A small spectrogram diffusion model, trained from scratch: 10.2 epochs.
Rows from block 2 of a small spectrogram diffusion model, named by matrix and row number. Rows with one number belong to one channel. Each number is 128 + 24 x the weight over its row's rms, rounded and kept within 0 to 255. All counts start at 0. After the name is the row's rms in percent of the matrix's.
After each channel's rows are labels from the 100 clips, of 14976 (inputs lightly noised), where the channel reaches its highest value: "responds to" is what is common among them; "band" is the frequency band that holds the peak. Only what is clearly more common there than usual is listed. The data: tunes sung on syllables by a formant synthesiser.
# convs0: first 3x3 conv (model.enc.1.0.convs.0.weight, 192x192x3x3, each kernel summed), inputs 128-191
# convs1: second 3x3 conv (model.enc.1.0.convs.1.weight, 192x192x3x3, transposed, each kernel summed), outputs 128-191

convs0.180 090 [127 118 130 113 135 121 150 120 130 119 116 118 111 128 137 134 126 100 106 160 105  98 171 170 152 148 121 164 166 112  99  99 125 123 115  98 119 129 144 136 143 105 137 122  93 100 117 138 121 147  95 171 117 124  73 113 131 153 136 121 106 110 141 176]
convs1.180 074 [129  93 113 161  65  96 119 129 117 145 147 123 171  93  85 143 113 107 161  86 107 144  99  79 147 139 164 123 131 161 125 157 122 118 135 139 102 116 152 125 164 114  89 164 119 132 127 106 129 143 185 146 113 147 163 165 124 111 138 127 138 113 111 106]
responds to: deep voice; mains hum
band: 4000 to 8000 Hz

convs0.25 096 [146  98  93 146 160 157 123 166 136 119 126 105 124 128 115 141 107 114 138 121 143 119 131 143 186 122 128 128 103 106 122  83 116  77  90 140 130 102 123 175 133 115 133 102 115 110 141 128  98 142 132 160 156 138 160 143  88 146  85 129 158 107 118 138]
convs1.25 111 [140 136  99 140 115  93 135 145 125 107 132 115 133 138 137 114 143 121 107 132 117 126  98 147 144 130 137 106 142  98 169 174 107 105 144 147 135 105 144 132 148 156 109 121 156 119 117 134 158  93 108  83  95 121  95 178  67 155 116 115 118  73 132 153]
responds to: deep voice; consonant: /t/; consonant: /d/
band: 2000 to 4000 Hz

convs0.69 107 [136 140 127 106  98 120 120 133  54 132  95 137 111 127  88 142 115 178 145 131 126  76 139 121 130 131 120 139 130 127 168 115 152 152 153  65 106 170 178  92 164 147 106 105 146 176 104 113 143 160 143 124 121 131 113 125 152 153 103 118 104 121 122 128]
convs1.69 103 [104 116 124  98 114 141 166 145 172 152 122 147 170 126 112 123 143 141 125 107 138 123 146  97 168 111 143  97 102 163 115 141 110 112  75 140  92 122 131 139  92  99  88  95  87 134 150 145 152 106 111 146 152 159 140 172 145 132  99 106 130  95 101 176]
responds to: deep voice; consonant: /d/
band: 4000 to 8000 Hz

convs0.112 088 [146 102 129 106 100 151 120 155 118  86 140 123 146 129 139 159  81 109 127 127 138 108 139 109 113 119 140  88 174  86 161 108 131 116  83 157 127 102 100 134 136 112 116  62 119 101 154 114 128 137 130 105  93 129 132 110 101 110 110  91 104 117 138  82]
convs1.112 070 [ 93 127 134 174 129 107 102 165 152 132 126 121 125 114 117 127 100 111 101 107  95 115 112 152 137 147 116 166 105 104 156 107 115 131  97 105 130 146 136 117 111 114 126 111 152 138  88 138 124  92 118 109 115 120 113 113 128 109 120 165 125 131 117 136]
responds to: deep voice; vowel: /o/; vowel: /u/
band: 250 to 500 Hz; 500 to 1000 Hz

convs0.73 123 [ 97 159 137  82  98 143 137 127 131 126 135 137 129 162 141 120 116 135 169 142 147 181 130 152 108 139 161 117 130 141 123 111 102 137 156 119 105 155 141 120 137 113 122 149 135 111 100 143 132 136  89 144  85 126 136 152 147  85 103 155 127 127 167 126]
convs1.73 114 [140 101 135 152 104 121 127 107 132 172 119  69 134 124 124 129 147 136 126 138 127 128 136 128 175 127  87 169 182  97 146  98 145 133 151 158 152 125 121 122 139 138 141 115 111 150 147 105 124 143 178 146 131 122 110  83 119 124 131 140 158 144 126 130]
responds to: pink noise; white noise; clipping
band: 4000 to 8000 Hz

convs0.181 105 [120 153 138 137 116 106 125 102 170 126  94 168 149 105 145 133 125 125 125 116 128  63 137 128 122 144 138 122 161 133 141  77 154 118  88 101 147 105 158 143 117 144 135 110 141 120 152 116 136 180 135 139 105 117 182 119 125 187 126 104 135  96 119 103]
convs1.181 101 [165 111 125 106 117 114 161 130 104 143 113 130 152 159 109 100 170 136 139 115  96  87 116 139 140  94 123 106 107 124 123 129  88 167 126 144 120  99 125 142  94  76  60 113 157 114 184 127 139 115 124 132 132 111 137 154 130  86 115 111 133 102 159  97]
responds to: deep voice; consonant: /t/; consonant: /d/
band: 4000 to 8000 Hz

convs0.93 132 [128 128 123  98 169 114 108 146 131 141 118  79 121 116 114  93 176 151 130 119 110 123 130 129 134 158 195 120 151 117 140 127 149 129 145 102 154 166 138 125 129 117  80 144 112 111 123  91 148 156 147 154 115 107 126 106 113 107 111 145 113 100 144 117]
convs1.93 106 [ 93  78 140 125 121 128  87 121 169 142 116 110 109 118 155 179  95 128 115 109 146 153 120  96 138 109 168 134 123 127 156 116 167 132 143 128 128 133  97 118 173 118 146 116 177 155 147 107  96 102 168  89 155 110 116 105 180 112 169 131  79 103 113 126]
responds to: pink noise; white noise
band: 1000 to 2000 Hz; 500 to 1000 Hz

convs0.56 114 [173 178 165  89 141 114 113 138 125 145 150 120 144 131  78 131  81  83 101 131 167 168 104 130 133  94 109 129 143 143 148 136 126 100 124  66 168 162 135 119 144 134 132 148 138 123  93 138 115 147 133 129 155 140 140 126 130 122 109 138 142 138 140 110]
convs1.56 121 [ 94 109  87 118 124  95 106  96 108 134  88 108 130 147 139 100  84 145  95 124 116 111 124 136 131 132 107 159 110 145 109 123 155 122 120 143  97  76 114 118 129 105 103 136 109 112 121 124 138 123 118 130 123 159 113 142 115 145 116 123 115  96 109  94]
responds to: deep voice
band: 0 to 250 Hz

convs0.64 113 [137 117 112 122 155 113 117 109 120 120 103 128 120 151 100 129 122 137 170 133 120  61 109 120 145 125  89 111 165 105 157 126 116 141 117 173 131 101 139 153 131 238 200 106 101 149 123 115 128 144 128 147 157  99 174 159 113 148 132  89 151 147  85 124]
convs1.64 104 [159 152  87 130 141 139 119 181 153 158 141 127 118 108 125 118 121 121 138  94 153 166 122 133  93 106 186 135 127  91 132 115 104 110 148 135 131 136 101 107 145 123 100 120 117 156 101 148 152 143 115 127 142 150  87 135 163  87 131 120 115 144 124 166]
responds to: deep voice; consonant: /t/
band: 0 to 250 Hz